{"image_size": 48, "objective": "flow_matching", "norm": "layernorm", "fused_qkv": false, "qk_norm": false, "inner_norm": false, "width": 192, "beta1": 0.9, "beta2": 0.99, "eps": 1e-06, "max_grad_norm": 0.5, "lr_schedule": "cosine_restarts", "warmup_steps": 670, "weight_decay": 0.4}
Rows from block 6 of a small class-conditioned image flow-matching model, named by matrix and row number. Rows with one number belong to one neuron. Each number is 50 + 12 x the weight over its row's rms, rounded and kept within 0 to 99. All counts start at 0. After the name is the row's rms in percent of the matrix's.
After each neuron's rows are labels from the 100 images, of 14848 (inputs lightly noised), where the neuron reaches its highest value: "peak on" is the class under the peak. Only what is clearly more common there than usual is listed. The data: rendered scenes of toy objects such as cars, trees, mugs and chairs. In brackets: how many of the 100, against the usual share in percent.
# fc1: MLP up (model.blocks.6.mlp.fc1.weight, 768x192), inputs 0-191
# fc2: MLP down (model.blocks.6.mlp.fc2.weight, 192x768, transposed), outputs 0-191

fc1.122 105:66 70 47 74 53 35 52 62 55 63 58 27 71 49 35 57 44 58 50 49 77 25 54 48 44 55 48 53 51 25 66 52 34 58 43 35 41 26 25 55 40 44 62 58 51 46 51 51 66 77 40 47 50 48 57 42 46 50 53 53 60 07 34 37 37 73 59 46 63 58 26 33 65 59 39 55 56 25 35 73 49 49 32 70 32 53 51 53 42 44 43 39 39 49 69 49 64 60 50 61 50 52 50 41 61 32 46 54 31 45 56 44 47 40 65 45 26 58 54 34 40 36 64 53 52 42 58 62 40 54 59 50 46 39 25 55 51 50 58 33 47 65 39 55 61 49 61 34 68 61 57 55 49 54 41 50 53 46 45 76 46 59 56 78 41 43 36 54 41 41 78 38 64 42 43 50 41 40 53 39 62 44 36 45 54 49 55 52 55 63 57 52
fc2.122 087:52 60 50 63 61 60 51 54 51 55 40 46 49 49 56 42 64 51 42 62 40 57 61 52 52 57 59 32 38 65 46 64 37 69 70 49 47 36 51 41 49 54 50 41 65 56 60 53 53 57 50 50 58 51 63 55 69 56 39 31 80 60 47 71 42 37 31 44 57 37 61 33 35 50 52 55 38 55 52 37 46 54 57 38 51 40 56 52 28 45 37 66 77 41 61 55 49 66 54 57 43 72 62 45 40 30 34 55 50 50 75 60 47 31 61 52 51 56 44 44 31 57 31 41 18 60 40 58 38 52 68 55 40 49 59 51 71 49 68 63 60 08 43 55 39 48 36 54 56 71 50 73 58 42 44 49 34 63 52 61 73 57 55 61 33 73 52 65 65 48 59 64 62 38 54 63 52 64 58 91 41 32 59 68 43 53 51 49 62 43 51 52
peak on: umbrella (25 vs 0.3)

fc1.70 092:47 64 36 68 59 43 57 31 51 53 72 65 52 51 50 44 41 57 48 54 45 48 46 63 66 35 50 65 45 53 39 42 56 30 47 35 45 50 38 64 51 72 33 51 71 45 53 46 59 42 49 30 50 45 39 54 44 68 46 35 29 53 67 25 47 69 91 56 66 47 39 47 54 24 64 42 46 63 46 54 43 60 81 44 31 50 51 57 31 50 44 77 43 66 30 34 42 43 59 39 56 47 21 22 49 72 60 62 66 60 65 64 59 67 61 55 28 52 55 56 47 58 46 58 70 41 58 57 70 53 45 50 42 36 40 53 40 64 40 46 60 50 51 49 64 40 40 49 54 32 51 67 49 54 54 40 43 47 34 77 54 60 41 43 22 52 49 59 48 55 60 65 55 40 65 52 48 59 46 41 62 56 62 62 50 65 49 63 58 51 33 46
fc2.70 085:50 51 47 46 41 48 47 30 50 53 66 50 38 54 46 43 53 71 51 41 44 32 56 38 49 58 52 52 59 41 64 51 48 61 57 43 45 68 58 54 67 34 63 52 57 28 68 52 54 73 57 56 55 49 28 46 45 37 62 35 45 47 44 72 45 43 37 56 37 45 48 38 47 42 46 33 37 46 78 47 53 48 79 49 54 47 51 37 69 61 57 44 61 35 47 45 25 44 52 58 60 64 32 39 53 79 38 45 51 55 51 18 44 53 44 47 73 26 56 45 51 60 43 37 09 28 52 51 45 47 44 50 56 47 56 47 46 50 27 49 59 68 51 43 38 48 48 35 52 56 49 52 55 54 43 40 57 66 43 07 64 43 51 04 57 56 49 39 57 46 47 26 56 34 66 61 53 66 38 75 57 39 65 59 49 51 51 52 45 45 54 53
peak on: hammer (25 vs 0.1)

fc1.20 091:62 56 78 43 65 46 61 54 47 56 49 58 55 61 32 50 51 65 44 50 63 43 54 34 51 59 39 64 42 41 26 53 47 49 68 62 43 73 30 25 45 48 18 39 60 63 49 48 61 47 51 50 43 43 57 62 74 55 66 30 49 36 22 42 40 52 27 41 47 59 46 58 57 48 64 54 62 70 48 52 50 53 67 46 55 38 49 55 67 41 62 45 56 54 42 54 33 62 47 65 27 48 43 71 39 38 47 59 55 40 56 68 34 47 55 60 52 59 63 38 36 67 67 63 26 53 87 32 73 51 49 72 46 43 47 60 48 78 53 33 49 31 27 47 50 60 60 55 42 53 59 51 33 32 46 34 48 43 43 41 40 45 35 77 54 54 69 59 62 59 47 48 67 46 47 50 50 36 42 60 60 51 56 64 30 54 48 55 42 51 36 43
fc2.20 094:53 46 50 56 68 53 62 39 47 63 47 54 86 47 55 55 58 58 48 57 24 60 64 52 40 50 43 49 35 51 48 65 60 64 58 49 60 34 44 57 29 41 51 31 51 63 66 39 57 48 56 46 54 51 47 41 57 60 58 38 56 58 58 59 47 59 75 57 55 30 60 25 67 41 48 48 63 45 62 51 55 60 64 47 45 49 53 57 51 65 58 40 60 59 33 55 40 54 55 34 63 63 29 66 50 40 46 60 54 37 49 25 31 52 63 44 40 48 41 28 39 27 72 48 64 44 71 44 86 56 58 55 38 57 63 42 39 40 65 54 42 28 57 57 38 59 37 10 48 27 63 81 58 43 25 47 50 72 56 48 59 66 53 72 52 58 50 69 52 33 39 55 43 28 40 52 50 58 59 45 49 50 47 59 45 50 48 39 61 66 59 54
peak on: hammer (54 vs 0.1)

fc1.499 097:37 56 49 41 30 58 33 87 49 74 55 41 48 45 58 34 60 61 40 67 48 43 34 59 55 47 49 64 59 33 65 52 49 85 54 25 31 32 27 64 48 57 60 64 51 39 40 34 62 40 45 33 34 51 69 45 49 47 41 49 53 58 32 36 42 55 34 48 52 69 39 43 66 38 47 59 64 53 55 45 63 53 35 49 48 61 46 42 28 38 53 53 49 96 63 49 39 48 44 39 84 48 40 47 34 70 49 57 69 46 55 45 47 52 56 44 40 48 74 56 23 30 57 58 49 43 45 37 55 56 61 41 48 43 54 43 43 57 44 35 54 62 41 42 55 58 48 39 56 49 58 34 57 47 48 62 48 40 55 51 47 46 38 91 33 46 35 46 45 39 63 52 45 61 41 57 54 50 51 63 59 75 54 47 36 55 55 50 55 50 51 46
fc2.499 095:48 30 60 44 55 38 42 56 37 66 56 51 52 40 48 41 46 44 60 53 56 41 32 68 60 63 53 34 59 60 55 47 52 38 62 43 34 55 55 70 27 65 41 70 71 46 55 51 44 45 43 42 47 64 48 42 21 32 44 58 66 33 30 46 41 59 37 57 42 58 61 77 72 52 49 44 66 31 40 59 64 29 30 49 56 58 75 69 20 46 53 54 55 57 55 35 38 70 56 52 25 44 43 47 66 56 32 50 40 32 46 53 37 42 39 52 38 56 65 45 42 40 29 47 46 40 50 32 37 53 76 27 44 55 47 50 55 42 41 48 55 48 61 48 53 51 54 60 75 53 42 61 68 43 40 60 40 75 54 61 45 37 58 65 50 63 55 50 66 54 50 68 48 71 73 53 61 60 38 35 35 45 59 71 23 60 41 55 56 51 50 42
peak on: hammer (61 vs 0.1)

fc1.250 109:37 69 70 53 65 42 43 85 64 50 60 54 58 50 55 53 46 67 43 61 51 53 42 37 54 45 54 38 46 45 62 44 52 66 48 22 34 39 38 49 32 63 58 50 65 51 51 36 63 56 42 47 50 50 73 45 39 67 53 44 52 46 63 41 49 61 43 60 58 64 21 42 50 40 42 53 46 62 53 62 65 42 39 30 47 74 43 53 21 44 52 46 52 64 48 36 49 42 53 37 39 41 36 59 37 54 58 49 68 57 77 57 55 67 74 09 56 43 52 66 51 50 51 59 48 42 67 41 73 49 45 46 54 44 49 39 56 39 50 36 44 41 34 41 72 61 60 37 50 41 79 61 56 46 49 61 60 38 27 52 53 65 33 58 36 50 46 52 37 45 72 51 57 43 41 37 50 46 49 64 59 70 75 40 45 50 53 54 47 65 45 12
fc2.250 122:54 68 32 45 71 48 40 64 38 29 52 52 59 54 48 42 29 60 49 41 63 37 48 52 40 49 55 45 42 29 56 44 43 83 44 38 34 60 54 39 29 46 50 55 60 52 66 57 40 66 42 53 37 35 49 72 40 30 47 57 30 68 37 41 40 65 33 52 49 73 50 59 56 66 49 34 65 56 34 68 53 43 62 67 49 52 54 68 48 51 43 73 55 50 20 60 30 52 40 43 31 49 58 46 56 39 53 42 58 65 43 27 48 38 51 37 39 47 52 60 52 28 66 53 56 50 45 50 50 63 39 50 53 44 44 60 39 48 52 57 48 47 73 43 53 36 51 51 43 49 36 53 49 34 50 60 54 61 61 63 55 47 50 63 39 99 45 22 64 58 69 55 40 34 48 47 53 52 21 64 52 37 65 70 38 44 48 49 45 44 35 32
peak on: hammer (36 vs 0.1)

fc1.572 066:39 71 52 47 85 49 53 58 27 36 56 75 64 70 39 61 36 60 61 59 61 47 49 38 41 53 31 47 61 50 82 38 48 48 46 51 45 56 29 40 58 62 74 44 48 33 52 35 60 59 66 22 61 54 47 41 37 37 61 55 73 28 35 24 35 61 39 53 58 49 58 44 45 64 52 54 32 55 44 50 53 59 47 74 36 39 60 33 45 32 48 63 35 49 48 42 48 48 57 49 49 51 61 43 48 43 62 22 37 32 51 40 31 47 42 40 25 47 53 48 38 75 62 58 41 40 49 43 57 36 43 32 38 38 38 47 28 71 30 64 52 54 29 34 72 22 53 50 43 41 58 52 51 57 55 38 39 48 50 78 55 56 44 53 70 51 43 44 43 59 57 61 50 46 42 54 53 55 52 58 37 41 50 47 59 52 38 58 48 55 46 38
fc2.572 083:46 57 54 47 63 55 66 60 54 53 59 59 47 68 56 51 54 42 52 58 40 49 45 36 74 47 60 66 49 68 32 33 54 51 28 53 34 44 42 32 47 53 40 65 50 40 52 48 52 30 46 25 53 66 75 61 42 57 48 56 58 72 33 58 67 64 61 42 56 62 49 54 48 52 47 73 38 57 46 42 45 59 40 32 43 70 51 39 29 55 64 54 62 56 38 40 40 64 54 42 54 50 66 47 42 53 62 37 41 74 48 60 52 53 44 50 74 50 29 55 55 86 59 36 55 58 47 65 66 50 48 35 51 54 40 45 44 45 38 62 39 59 39 51 54 45 58 00 62 61 50 42 57 39 69 55 44 32 51 37 38 49 58 40 38 53 59 35 53 41 62 37 56 43 32 28 49 64 38 48 24 34 38 51 51 62 48 41 48 56 54 37
peak on: tree (29 vs 0.5)

fc1.402 101:48 67 74 55 68 53 62 76 40 43 70 34 51 60 40 50 65 51 60 57 56 59 40 53 65 34 48 50 61 45 43 56 45 53 71 31 47 41 16 59 53 54 43 42 47 61 57 42 58 47 51 40 59 36 48 47 58 40 54 57 33 43 19 38 60 43 41 56 35 57 42 73 58 55 67 36 55 41 39 55 33 61 37 74 56 31 53 43 52 21 57 36 25 51 56 45 64 60 51 45 27 56 25 35 53 82 58 58 42 66 59 41 28 51 46 36 32 58 57 44 56 58 60 63 61 56 32 45 43 57 42 53 67 34 74 45 40 60 37 48 49 35 26 41 53 39 58 54 52 70 63 34 62 37 60 43 53 61 34 71 47 48 31 60 53 48 64 34 59 45 60 48 37 57 41 44 63 47 65 49 54 58 53 62 53 48 44 61 73 50 45 42
fc2.402 090:44 29 58 60 47 40 60 46 43 71 48 44 58 42 39 52 63 41 74 59 45 54 46 60 46 50 54 69 64 66 38 50 62 47 59 48 59 47 47 57 73 64 37 44 27 39 55 58 54 44 46 34 64 64 41 52 65 49 41 54 52 65 61 66 44 43 51 46 42 39 48 43 52 83 52 53 40 39 73 27 66 64 46 44 41 45 50 54 44 59 55 43 71 41 61 27 45 52 63 31 53 47 40 10 38 60 58 42 64 53 61 52 60 62 70 56 45 52 43 48 51 57 61 44 40 63 67 60 63 38 72 72 44 69 77 45 34 39 54 41 39 40 52 53 43 66 41 22 63 37 43 40 57 44 56 38 41 73 42 40 56 54 64 29 51 39 77 41 61 58 30 56 59 69 48 49 65 50 51 25 51 65 25 57 44 55 35 57 41 59 46 51
peak on: hammer (36 vs 0.1)

fc1.379 083:48 61 42 70 49 41 34 54 43 28 58 44 15 58 45 44 61 30 45 62 69 38 59 57 65 58 31 54 51 39 51 31 47 38 38 46 56 28 25 53 47 52 69 60 57 50 62 47 58 65 42 48 58 30 57 45 45 66 53 36 80 14 48 57 36 52 37 59 41 56 48 34 49 58 45 44 50 59 29 61 56 51 60 56 45 45 52 52 41 49 79 41 39 49 41 41 79 55 54 52 58 52 71 34 41 53 50 52 46 44 68 49 62 59 53 51 10 43 57 53 57 54 51 58 25 36 47 51 42 42 49 62 41 37 54 56 74 58 45 46 46 60 31 54 62 47 55 55 56 33 59 41 55 51 55 52 42 43 54 83 59 52 35 46 73 37 49 75 55 43 66 34 36 54 68 43 60 41 55 58 50 33 55 23 45 57 51 62 56 46 40 54
fc2.379 081:26 33 53 64 40 54 39 52 44 27 44 27 54 62 61 50 51 30 58 40 30 39 52 46 55 45 50 47 55 51 43 41 62 51 53 57 61 62 49 52 26 55 48 50 42 44 39 49 64 53 46 37 57 60 50 59 47 42 61 50 70 79 36 44 54 57 65 41 52 37 46 48 53 58 48 70 37 64 65 49 64 50 50 44 71 41 48 47 53 72 54 33 52 58 33 41 77 56 46 47 39 61 66 41 48 62 49 38 47 67 39 55 59 55 49 30 73 64 55 48 53 57 40 41 79 44 56 53 64 49 74 46 46 57 27 49 74 39 52 37 37 72 49 54 42 55 52 49 56 40 62 14 44 50 67 37 48 45 53 31 28 51 54 31 16 59 56 35 59 61 22 51 68 48 52 37 45 39 50 46 67 12 47 46 62 56 52 65 57 56 56 46
peak on: tree (35 vs 0.5)

fc1.611 094:57 63 40 52 50 37 35 58 28 65 55 46 35 56 29 56 57 54 39 62 41 27 43 71 58 46 42 49 43 43 59 49 51 57 30 54 47 63 36 40 30 60 64 33 68 41 53 39 60 70 49 42 60 51 50 52 21 46 78 32 78 32 42 43 40 60 47 49 49 62 38 40 35 41 47 32 36 36 42 58 65 40 62 46 51 68 43 52 28 33 54 26 47 49 47 48 53 69 62 33 33 45 76 58 39 36 60 48 44 55 29 58 38 68 45 82 48 32 47 65 52 54 45 69 45 47 56 41 64 56 42 59 50 28 56 58 48 64 36 48 49 58 35 42 63 65 68 39 44 50 62 56 53 43 61 36 49 57 44 47 48 61 43 60 57 44 67 40 62 55 67 44 59 49 53 41 60 44 53 66 58 41 49 34 53 64 70 56 62 61 42 86
fc2.611 094:38 85 46 44 67 48 40 51 36 50 44 47 53 45 46 56 54 73 50 52 34 51 49 62 54 59 51 63 60 44 50 52 42 54 49 23 47 49 32 57 52 47 40 53 45 53 49 44 56 94 49 55 48 62 48 49 44 87 38 38 36 62 44 48 67 35 34 34 45 49 55 39 36 52 53 50 41 65 41 47 42 57 42 53 49 59 60 35 53 51 53 54 42 16 43 52 57 42 50 51 26 50 60 27 54 10 61 39 39 58 36 60 60 43 76 46 48 40 31 49 57 45 78 60 76 67 30 67 57 47 42 48 49 52 45 52 53 57 60 59 32 40 46 72 44 52 49 82 43 47 43 49 53 52 51 73 62 69 26 56 47 58 42 48 34 76 52 72 55 56 60 46 55 39 36 58 43 43 62 57 59 51 52 47 52 50 46 41 62 58 33 46
peak on: tree (32 vs 0.5)